python train.py --encoder_arch="resnet_bottleneck" --model="image-text matching model" --dataset="rendered made-up planets" --train_examples=195000 --image_size=40 --crop_scale_min=0.8 --horizontal_flip=true --encoder_norm="batchnorm" --encoder_activation="relu" --encoder_depths=[2, 5, 2] --encoder_kernel_size=3 --encoder_stem="single" --encoder_avg_pool_shortcut=true --encoder_widths=[128, 256, 512] --fusion="prefix" --tokenizer="word" --vocab_size=28 --fusion_encoder_width=256 --fusion_encoder_layers=8 --fusion_encoder_norm="rmsnorm" --fusion_encoder_norm_position="pre" --fusion_encoder_activation="swiglu" --fusion_encoder_mlp_ratio=2 --fusion_encoder_head_dim=16 --fusion_encoder_fused_qkv=true --fusion_encoder_bias="all" --fusion_encoder_qk_norm=false --fusion_encoder_layer_scale_init=0.01 --fusion_encoder_parallel_block=false --fusion_encoder_inner_norm=false --fusion_encoder_positions="rope" --fusion_encoder_connector="mlp" --init="torch_default" --residual_init="none" --optimizer="adamw" --lr=0.0014 --beta1=0.85 --beta2=0.95 --eps=1e-08 --ema_decay=0.999 --steps=7400 --batch_size=256 --epochs=9.7 --lr_schedule="cosine" --final_lr_fraction=0.1 --warmup_steps=220 --weight_decay=0.1
Rows from block 4 of the image encoder of a small image-text matching model, named by matrix and row number. Rows with one number belong to one channel. Each number is 500 + 25 x the weight over its row's rms, rounded and kept within 0 to 999. All counts start at 0. Numbers have three digits each. After the name is the row's rms in percent of the matrix's.
After each channel's rows are labels from the 100 images, of 14848, where the channel reaches its highest value: "responds to" is what is common among them. Only what is clearly more common there than usual is listed. The data: rendered made-up planets.
# convs1: 3x3 conv (encoder.blocks.4.convs.1.weight, 64x64x3x3, each kernel summed), inputs 0-63
# convs2: expand pointwise conv (encoder.blocks.4.convs.2.weight, 256x64x1x1, transposed), outputs 0-127

convs1.26 063:518486462502455451531462495508500480507491496489475482456519455445512467486484459503482529505487514508513488518498499510485486481519502507497562431526504478466476470502470487487506470506496478
convs2.26 085:517452494484515513525552539518500476458532517433515509499486490515468510486519568498539493510520517442506506485506521509512495540460498488544544530490531506518510512485536520499482517461467501477539496473471506528526549546496471478488513495490487504503500507492504465485476498523474533432529526487496518473478517474462540522473493472487506455493498525476529507488519536498507492472491
responds to: polar caps; lava world

convs1.50 107:508476497458518508505503516508447484479449435441496494499498499505506494493463485502472440521499485490512501493502442493452458479504497475485516515498485500488501495478485513441474481495475519
convs2.50 074:524514477513505467461466495493503493499464498520494483479524530491524440421480542501503489510488521484496535517526479522479483520478551503504473489562532541531525548538527487516480525533493520490487475443478501511455545456522493490497479495511529536520498449499499515529474461507501449504489500514517498535515533504538472504495481473515519511460485479519544525518510493473518467543481
responds to: rings; lava world

convs1.12 071:502461498527508499487478441504524489461521538509508504456519476521475481454518496506537500513484461498503441499479507456530529470501509500446466514515498499453502499486479479532481486489514470
convs2.12 091:517498470520486516458508457538506523529438522495447485503478543519439470502542486502464470521493467537523511486505508477522478455474546517493488541470505518485498526472487493504455489523523514466490526497509485503499534430482506494513536547533528489467518516498509505500503526489534457502493459499531474530520505510518506523527554497481516530472505520534453503515500513500476461555545
responds to: cracked ice world; gibbous

convs1.34 076:515484479440463466507468486509466463501479466474486495476515483464491479500469484516472484469485502525505476521484477503443456498505522483478497440518504497500494480509479468469478447507482479
convs2.34 084:529450515495479468544537509526486473488544482511499509493530459496484519558491563512537505550527496464466498492476502529469526515517488505533553533510532474495487487543516525535519502491501512487505503504515466516495501522526484499527498494505470490495523507520544497490467514500487557452520538494461553495494534459459531515488481490535512504480488506495452500479513525539539524502494
responds to: lava world

convs1.20 136:521538503479486486507525562503460508500458458491501479533488487493492501499459500502463471508492492482499556493547473493483465507518489466560506499477511518508506507518497535457503508525469544
convs2.20 089:484485492497443469494461470494453509503467507521496506478472511464517491513530519456481446485507478494499484481476534500495521516506495514452477464461501538501500544464490490497472447528466496507492514509502527474476432505502494484474500501495527478512510497494467511482515490479489462462512494509490475518474490498439512494518483456487489436547453525460492461445524517472528502489513
responds to: lava world; full

convs1.17 088:530468499504482485513483477537475461513475471500502513464544503461497488488484466541493477461500525538530465542506517500497487475509539483473469466547530499499485490520494460479487454522498483
convs2.17 088:533479533502496515515502524549516521521528508466525482526535509462448543550513513496531515533499532468470496487534455514514510541532546520514514515463509520526531534494533477506509530459487520515481496540521456495534536492469532499531482499497480505505538532524522484505524509533507519465548466513514542512498540498462531532487540525479474488509539501509507504490530499554536528494489
responds to: rings

convs1.37 067:515485473490461454520462485512496441486503496498472489462520481442495475478513471533489498472500491524522476528502503498485485476512518479489504434538507491474467473493473465503476450486497478
convs2.37 089:548423501497533520516544543494506494454528510483506514529503486492480565481524517537499472548486498477544517512501485541488526540525499507525523527505527472503511470472530513539486539457511537515519494487481499511506529486475513524515477537516485536469548523493535464471466489510469543452554510494464539513466521534485511490524540465502481476484508510482467519478489505523499521489523
responds to: cratered rock; banded gas giant

convs1.23 099:518489499511531508513525486508554518502549550526522519507519499538507510519538514509532565538518504500520479502496524531507532518516524538496551533478501523514516504516506516548534514513530494
convs2.23 111:523479466513491509466463471475499425497494473488486505483497484530484489469539483472486498487475533482473465520478469485542491467471539454470509528511492449439471499464485511485531508514526533451492533497484475521542488506501472430522495487493524489484483489492492517519538484542498512500483519517458507508482442510506482462528493518476495486473507494537478494516504534513478481479531
responds to: cracked ice world; gibbous

convs1.4 145:507524494466496491520516536503451513510451451485501485522494493500480488489446498496456461507485491478490542492529453501468456494510497464534524504474489517500505503510500530450499533524457522
convs2.4 087:491536489502501472501509492448462470510494518482499540494471526478542508494540471503493466484515469444498481486536505485461470511528463501468522479444497531505521511458497484510484439487471483483522507489459504483501439479513513496508454516489481473518466503514496506504506502525497484505516537472485476502466509463457477518508476500482477465510478514465482501485525518471476464486468
responds to: lava world; full

convs1.28 051:528436512503532514530486456549528502496522498467484508505524507528537502486508494524501511537526509499512457516496484533503508482508510498471579534536499460468472486479499477506469488488497485
convs2.28 094:460525496496517483516503494496481489546497488474473477461483522518534438420522510500495503529501492550483498545480532495486513470465515470537505524481498489513515524520560478510454479496484514527525541504520499498524507450506468535542526502519528522482472489436487525539488473490521433511460473491515472495550522522554479504488484525490527525503513497500505491481523463463460462501495
responds to: rings; moons: three; lava world

convs1.3 119:503511466498460443477512557483513469476513513509502479507487458491471481475511462485505509499446459473481547493534497483493500520515488509538466491476481508475494455513448529512497485505512521
convs2.3 091:471480493480458527523506461464467494545490538515512529494505494455492459501483474523495424467513527496530449472485504480523498492485472525483497476464507500490506490486481528492484476465479485507490486490521544483492442525484519486535523501488519531532480477505526458474480487532499483475514504463459502526473513457480484481488479489502479512518507494485488463497529507438463474489494
responds to: gibbous; cracked ice world; lava world

convs1.51 118:513513520516525519522504493537534525534533526518504525518527526519501531529528533533522533499528535550546493538517523525517525516502541520502486519537549511533505533502531501526512521503519507
convs2.51 110:507511499537550558490490500454503462487476466511474517483552502536523505486525497484494482505499540494494517525446461500521500485507503465521492543469489450482473518466459511527512491507519505454515534455554464533533509519488486489536504493473499469477510487481473551511530467499490487481508527503473468510515464565484506482516494462476544482483481488501486473530548516509490499499518
responds to: polar caps; gibbous; lava world

convs1.13 050:530492472496461459535478503535508451499489474501476507452522488445535474488475481529483520462512511518514481537504521518490476489506526501476522446528496502500467501504470460484498451493491489
convs2.13 101:537461517482493513523501503526481507462520496475523484491498494503490519486502551510550478571507528468503514463499497525519544540470495505529555489487498477491515508518508507483518540466482511500491518483494471536521512515474493512500486518530456526473544491518528506503478459510470525467547495488490537469476522463464545494477525505485493458465481513499491547473492526539519538489504
responds to: polar caps; lava world

convs1.8 077:491477461476442466521460506499501479514483478487468473494499472453511473494469471492476506504479499496506486503494492485482466488511490478504551444498500477485444480473468467486478452468474498
convs2.8 083:492436534494496474463523519516475476488512530477481516515507475496499535472498549547555503547517503470521513462531509528522502508490487473520511510537494476487480494512518519487495531494464529533487520493484472554500538518498460499470471519520471534538548504483511500535462483505452503496499542528525525491515498467503534536512468495494484482483508531458505512488526532490535532498535
responds to: cratered rock; gibbous

convs1.43 122:508554497469502490481521565494467531495473475488511476537489492505490498498471504481469478508480491486474563482529467491465478509513492466549505504459480524504510498522507542472497528523476533
convs2.43 083:505505466516470514497478508467486480508501542485474534497502525491530457509527472513488468492500470493502477510461518468510474466518453505465480500482467504464503494509504538516448441513502471496475513486496538474524466514549503484525485449490515468536485482447462456472511464500496483449511445506521486522499498510511465482474442507480521514536498534490516459454514487495489464519510
responds to: lava world; full

convs1.57 121:535507474544466468519517534522521469499532541548498472494530483493516482497519477530522528486472482492525529534530555496558531509509528500510462492484496519479500477522479504533512482525499515
convs2.57 114:477515502515483490469485471497501488514487458474503540466513485471508518515494496511494486509470502491465474509486508499524463482486539470452499498500459492442462532494476527490503484514512518496506552449503483515527518529492464454527505452468527489504480517449480503476534524520506510516469537490460529527522465505483468467521492508462490471466510526532476506505489523511491515478497
responds to: cracked ice world; gibbous

convs1.14 159:509495511455509506514509500513442508500432430474514504491521495507486493492447506516465453497508502500514504510502448500469456480510506475494507516509507504495518510508500518428510522508462492
convs2.14 073:541514494495481500517457479463470516518497512473534497508502465489464499523526535462470507516496510472468500484461518525515519529516509491461498497487484490467502507497485502528526502527478488523504482539525557532447473518480512483527493457516474526495475497495455490460475496488520510470531525496455461499543522468454493491507483483485488463542456544477492516497482501519526500561469
responds to: lava world; glowing rim; full

convs1.15 122:530468515495532527528506491538510501529507501503514532511528531524524521524510511533514505514547541556529466523525499541506504499522547518479524527542549515522504513526532508508510521529520478
convs2.15 094:482482482515492515449486467509490525530490492500498549497481478535528487435502493533508504477507474529485490503491517495536494494478537469525481544508488488509467490459547501526517463537480503495503497471539480554490513445540488532487542479521484499510484495464462533512539461497465483529480464527504456473499517520531504477523485500520522492488512516503527500526556450524484496524528
responds to: cracked ice world

convs1.10 128:500511484480504485492505525480451504487440450475499473513480477501502486482451487473457463517480490486471525469503459515470457496509482458511539506477474500478499487503474525463489514496447505
convs2.10 081:520533505530507525515485497453471504519519552528506516491480496486563490479508498479525479493533460492485470523527552513508507483514514492472478510506480551507522546444490502543483453500481468511498493466495528530519522523550508473493470478480496512545519528427464472515484505531478508489508486483472485534479468470522483507483479506522524474520483500474553540473517464483527458533487
responds to: lava world; full

convs1.39 126:566507495551486494521518533552524502511523515551511475495531498498507500498513481538508520497483498516529529529535547494547519504547532503515490497493507533486517494549517507516514489544507517
convs2.39 096:481475532547528536476519471526528485490503492474465512484524491487514516524511500474484484471488519471446483486508528493522475455478543508478477505497456489457491499499501504506503505511519507448514533498526498516488499469463462452526533445462468502471508506499457511511544513491469498485498522472462508514524476467481456466512506484429491499478473547520470471493493498498478504499515
responds to: cracked ice world; gibbous

convs1.31 120:507533470507481469465512555501500505457510509524504477535492462500479473485496468488491512510455449464484547481520513479515496509509486495551476498458458510479514470524475534513507507521488539
convs2.31 091:467516493492503541528505478486508486499479491482522550516482489459479478518517492493501446474522503489539486487468497521496498487531457474494529485480485524507475542453445534532460436534469508482484523477509537493533478497529527503501503473482497506529507508482498480508529467523525500473491480453506484549498461489467491508485470530498490463547475537479459452466511485468481465508540
responds to: lava world; full

convs1.63 115:526514518521508520521493487540517528531520519516491530516548526501499521526509530546521512474523533542555494548521518512513522509510555510513464506533545499535497531494532475523504515505510509
convs2.63 121:469508470527541525460488471494471480499481489495504510490544466507499507467518501501493485492475523487490501510514462476548484506465530469509509507489494459501475524474465542561534483500519507461544510465538507532506501511498476477523519509502512464487490465510486534513511486513502488463494521501496501479510470526483485477548483478504497473477443529509519506522540520508511486503519
responds to: polar caps; gibbous; lava world

convs1.42 061:515499456503458441502475478505491460469490500490469478451511466458483461474495459499474504454491497508509467511491500473479483463515503484483488451517494500479484458502459475501498471501470486
convs2.42 092:517448526444498464505498495541517501482509472484533490490462465483499514486482553493511478547507540462493523473499471530500547521509511499498545503515531485503501504495522497476522524458511494491494493493473487525490537540504514492505499497500486523486531476480540454505474465501485511463546493508479523476483532506474520512498508495498549475478486501490487536436468545548509478461468
responds to: half lit; cracked ice world

convs1.27 060:485483508546482509529511496479513495544524528527468443484491509479539482479522457508524509478516538536514485540484507553536540470465523495489502493478506469474519475493521494535509525507504474
convs2.27 094:494506498489481484477486474484494504492442540499483536501489490524565450492481504474476479496494524502490474510488536503513508462465526511534527511524484525485495569476534489519475505497485499489525522461537495494498517471488439501519535485495483490520508505441477478555542504511444449487441466476514497498530513518511526521535507505503491517477493510489505499532527467462488454516532
responds to: polar caps; lava world

convs1.44 116:515521526520522536513514522537516544529526520522503530518526531523499534531527527526525517508539527535541526532502518514516520518511528523521472523543543503536499530509542515526511514510517514
convs2.44 126:486506480505506524460474470474470478491486487481467540464513481493498499493494506479510488484482533504481479537479488492519497507467526462488488541494452469460471533456467529554502501529510510485539509465529467515525540488500461503541519507500488455488489485511464526491523475520485487465486510527468466485526463538503469467544512471471532485497457528515485501500561510505519483506519
responds to: polar caps; gibbous; lava world

convs1.49 078:519477488485492481528458466537496462506489482476493498477548489471504493494490464536488480482500519534525451532527489499488480477521531486474533467554527510474462473488487469492482458499486469
convs2.49 100:514471533470492509514545536526504528516508487484512498484536534460474554493547551545514471536511482506494528466525486528506550529491508532550527507492519492512481518522501492507534522511509500493509516507504516547508532504523486516542482534529508498465509532512509450439503500525501510492541513524489507506491542473478533486497484518488532518478538505487507498468526486557506492538521
responds to: rings; cratered rock

convs1.46 071:487509513508523524455519528477522477480536532521517500505480522511523510513554494470554507495526473500480515490517524477505541534483488526515464517483494499533551520527505478529509469525546544
convs2.46 101:520489460527531484528475490505490463500496494470495493476501479532520500518508496439453529470456524525486483482512504458516510466526512485473520483480452470505477516484482526507491518509540537491527496526541500486502495455454463482484520474519539500476476465524481525480534529526523531510505497490467490521531483473478502500495538460488523532471510499521430507504517522509480468473501
responds to: cracked ice world; gibbous

convs1.2 060:521547517480517518444520545457511516477505484487525511529490533527509530517518499465506489518509479488485558469502487497463494533512488508552535505488476516522509509545517515503490497544519541
convs2.2 104:482497483515470473457469459510486519531454479481464494471464502510486457454542495442460491494482522485493485460483510507507487462477487470502508491504470511476471503491490509461482488457487511532510524484488502442487452439485511492469518511523536503499488454492502522528519519529504507482473444497512484482509496455494491482499535466458502491485492459501486498517486507477462441474481
responds to: cracked ice world; gibbous

convs1.56 097:548494495558522491498515521550512513473513521549512490519526501515484486483511496521504525521487465517513522498531551452558524506546511491512490511526500549481511490529492519529520495537495513
convs2.56 094:446528520528501514499477506495510478508473486469501506462517534486519502527530519477468477466467518523433482516468486503509492484484531485461468502469501498464518522501474486497486450516553519462521547508534491513515498501511464465553502438465531469511501529451452512512524495503501494518482519497511497523543501503510439453506523542476515527509518531498484471494470504502481497531525
responds to: cracked ice world; gibbous

convs1.16 130:519502525500520524537494495539528521535529517515496536505536522514500522530525524545527526498533529534552489550520512529506519522515549537504512512532542508532491534500519485522509508499522500
convs2.16 106:482482468492526541498480481470460452504475505518504501477534490519495493492527524479473507504509501499488478539493477485516504507469488449526507530504477460498487479466502521506511502535531500483520513459540468523538519486513494466513503476505496476471464445487497530504512479499491482465488533547488466506522471515501472479536489451483543468467479511532496465508525477497505508492503
responds to: polar caps; lava world

convs1.25 057:497490485488456476516461481493493459509485474492465499473488482421479469504471483485466507483498516515489461498482491507488471486508493498474538434500513490488461478490486443488480473490467484
convs2.25 109:533449486513485493495533531526466498450524463464498529522513495489514544534477550528501493541509485462504528468501520500476534534486485495526535540494520494520546481491484517540500532480515511511530481474522477549520510518461487490478511515521497500508525497518540472495495451542457521454501525519493534470495527491460534487522478498518532465487477523483516530462501498558535517465487
responds to: cratered rock

convs1.1 096:503509527535508525496491500521529533522526535535491522516527521510495530535534531523536523480527517534537508531502538503538525532482527527506445507528537489536502528497538485536505514499523508
convs2.1 116:497503498517523534489462499480473470466494471503475517479548470529497514489502524499479480482493554492465503532484456491532480473498525479491474530487463495461476522494450508536545514513526512444536524492535488486545517480501472478501523493467521463484469465513481531485515496507512504476487532523458516478523453502478474467537517489485496467480459509536483478495509516521510487479512
responds to: polar caps; gibbous; lava world

convs1.47 117:485528483477487467483519538482456482484443464478505480513488482491511475480455473489462445496478486483492537489508474483480463511482495450536478487481479498485511473497468522458493493496462518
convs2.47 083:474500510465461520510477475465509498512478488492494474494485538451472509479521545493501491469509476466533485539515516489505469519489468491521474529516520495462492504525458540527458488490476488502480475521484474538529497522479476469498466530490499517530485482498498521493488493534478533466488485528478532547464483471467497524443487505473459515519541454484486499496511525513487456522478
responds to: lava world; full

convs1.59 069:480543498483481478502503560458509525487507501481481447503448493476518484483508493473495529477500505480464545475528465532483504500486479504533501481448470479470495481521497544511497549512489508
convs2.59 089:516515482498512453481508466497517480500496534494496480455498465492547449512475486520474521458467497475495488471467487517521460470486508468526495529496517519495461530476526532485453460476460485517463518490498483489507472474520468512508486475504476510522479484427496458536520504473467451483470462475489472478515496479547467512461438502508484505553528515486475519495459493454494519474478
responds to: rings; lava world

convs1.19 124:507514523511511520518470486523524532533532524520476529536531522501499526527524525541525533477522531522538509545510521518523523517492534525523491495523547482535470535474532474534492523478515503
convs2.19 103:465475490523537542455499497488493475487519487478504542461518508502494500485531502510499468521457538479504479531488484478538482481458491449514518530469477479501487484485477542519505510529503504446525540466522473523516510516502485473492530467498527457477483496503476526485505462520488487493476524547462495498532467541479498479552502494502528478509447528517518480507507471489485491499528
responds to: polar caps; lava world; gibbous

convs1.21 072:441464499498487492521497465455506489525511513488489476488487509493515484482508476512507504491496529489510455520481485566495509472436522514445539504459483464476506467507500470513489509493506454
convs2.21 090:533479466517482501506504472510529517490495490528515499469494456535539439504471466466473541491481495500536489489502531493500487449477509504544492522555486509534481539521504512510511531484524506513491530521508464489476518483486484496488547491493488528533505501491486491534507510515464485511470455492511486501527496523496485482489477451462500521471496470488506496528540451482476484504481
responds to: full; polar caps

convs1.0 073:506487473466464461506455459492493486507493487462469482464510474449488482495482481502471519473492509503499461498497478486462467481506506485477533448515509476476450470480474466500469483480477468
convs2.0 084:521430502504484527504495518528510541479486460472488469512489495505479569479475520518495476501505544505490508455539504534510504506503500527536565521530490482481525497473518500498474518532480499480536527467490477569502544516521520485515490538516471489511546500542554510475470458511475537488540504501518531461466518492470532503499519452522531468473526501474523539505507532518533499512488
responds to: cratered rock

convs1.35 101:485511518548536540494511496517532528509538540538506528519511534524516530526531529504537527505532510528519497499484546502557537518478498516515475527514523498519512522491534505544522522496519514
convs2.35 106:471499482506522550444462489482504484496510473476496527463528497530499488495497528510471489507457530519491496526448468487520466489471509452498516540510460484458460549453479513536529517494488533489529523472527491488551504511507458506550540489474493497463500484468495545512511475492484481515476508492497478496553476530522459463556479481483509499519471530518481489528515467513470481489520
responds to: cracked ice world; gibbous

convs1.58 126:534506518496522527522506509552513531540503506506495525521540527514492524529513534545514508504535542542540504543523503512501507521534549515503496508548546508536494537505535497507506510511512504
convs2.58 115:495493483522529510470513471478470499503513459463490509490528478526495485456520535492516511484500509477485479521508495517515500495469493470514471516477470494493491510460481506541517496544519492496512503466535477516519541490467477507505520471502478435478477487506471529505528477492457484471504516526476477477525473546469487470519511466489551485512477527518509484512555486537524493528522
responds to: polar caps; lava world

convs1.45 088:524488465471476471537475485522478480521479451472491503499519474488518483481461484513465507531475504514502486508512465520473458482531507487501574497543507517482469471483469499461492524494471476
convs2.45 090:487505526523484517525487530503464530525546493489542474500522515457488524498525503508513457551522476485484495486508522537474522527482501478505544544453496522483517533459496515521522499491523507475498510502506497559469509529491495485486530514490482504454490497520498481429460477480494520480501503514521500524502497486470530510493472538514493469504506532481553510452531541557513482494509
responds to: cratered rock